config.yaml
arch: "unet"
image_size: 48
horizontal_flip: true
pixel_unshuffle: 2
attention: false
residual_init: "scaled_by_depth"
beta2: 0.99
adamw_lr_other_params: 0.0022
max_grad_norm: 1.0
adamw_weight_decay_other_params: 0
Rows from block 13 of a small segmentation model, named by matrix and row number. Rows with one number belong to one channel. Each number is 500 + 25 x the weight over its row's rms, rounded and kept within 0 to 999. All counts start at 0. Numbers have three digits each. After the name is the row's rms in percent of the matrix's.
After each channel's rows are labels from the 100 images, of 14848, where the channel reaches its highest value: "patch colour" is the nearest of a few named colours to the mean colour under the peak. Only what is clearly more common there than usual is listed. The data: rendered landscapes of hills, water and sky.
# convs0: first 3x3 conv (model.decb.0.2.convs.0.weight, 192x192x3x3, each kernel summed), inputs 64-127
# convs1: second 3x3 conv (model.decb.0.2.convs.1.weight, 192x192x3x3, transposed, each kernel summed), outputs 64-127

convs0.57 092:512509490526483478489566538514533448484503440477500477523561505511481514534482475470455521511497510505511513464518493492501520514467521481529486491497485476466513523464524525519503545485508587
convs1.57 088:517533497478471506504548523504510530463523527529466446495482535543498534472492476499489491493498520459513493515476554498445509451498471513519514483487501467496482509499529468494486497521484463
patch colour: brown

convs0.54 088:546523507497460489516461473494448493517562512502476514523486525508504517458469465522447510545504480463507507480490514504522519456493549457493517537532516506487508494480500497488485516505508533
convs1.54 095:503509468504506472482532502488470503435491520486476492480466512503524469461547493510502525510524464498498484501526502482550477532492504531525501505444471470491472521531478503545502507499472478
patch colour: brown

convs0.83 102:466496492444469546518464514483487528504515513495550528445454538520482499464485502484496553502477516489465512511491493509516505518449470499511521525516465501535497493515492501523482530488509500
convs1.83 088:546491526512527489522516492513483473537476533528494485511488501469512475507510532470521487504523488513532468512538482510507524508501567514458511492478522509468488493515506507512486484460538508
patch colour: cyan

convs0.78 120:495506516497458523500505490486474479551507443488467502524518502494524487485486471465496533486496542494515514493603446508489509497453480532503498476550491492502496530512514488504499507491472470
convs1.78 104:511518428479510485477494461501507539474539522461499497473529495523488507507496526521491535516480492487463487478513524484465495421525484489493499474456468514495496473460498505489544432515463543
patch colour: black

convs0.47 122:461515514514484442500513526507506486530507470492486499469506521505485505515502489485464496481493469499486480512527503544483477474471514472514511500467483491489490470486523501530487475466502483
convs1.47 123:510485462462524522487540485492464505497500494527485473504494500502533473474501508500571468508490527568485534495481504455518517533495463491471538489491531528499479488500477497472517493536500516
patch colour: brown

convs0.136 087:546574459501485456513511500503504485486472449534514488534485501535511483489499542528446524508480479537474462516507455506520493527546480480513460493457480522473480525486489465483503533515514500
convs1.136 094:498500517492518534480517515506485471516528499511504516521498479499500533562478526493582502496487523474481570499483500520492489501562480490482523505502525519514483482473507497516457464468516497
patch colour: brown

convs0.81 126:455498551511534450503508482492503492466503463476461480521510459465510465453491480515528484522523541485492511516474484524499476470532516536495515530453553500476505498475496480481527490513523497
convs1.81 126:495485459498499525507460520507504518534592486528504477514513519524451473507538520573486517527480493483509502517480515488483535523490490468516442471509489504502501533541524524509508494467501481
patch colour: pink

convs0.155 123:500496469501504544534493474511494530558526504517505539484511502539487513477498553466479495479448508507469499530515517488506522442497481539502450484524515506570496500517473494500500490560488504
convs1.155 113:507524503501516488455499448500496487460467458508476482508506504509534464531524524507549538512492525515508474466510483502484480528583485529502518533524488456413472500467492535473493482512498509
patch colour: cyan

convs0.147 103:489522518509491513494527470459517529497520430464497546493494528520507466527562545503522461523469539501510513501521518515515525505494498483528529498464484527545496529535498429505529481505509509
convs1.147 101:470498502499490476496497493486579491476489548528504471443478511497529506495467555500524467479537515503528501531491495500468514494492494510456459478549508453458518478476533576489476500510501520
patch colour: black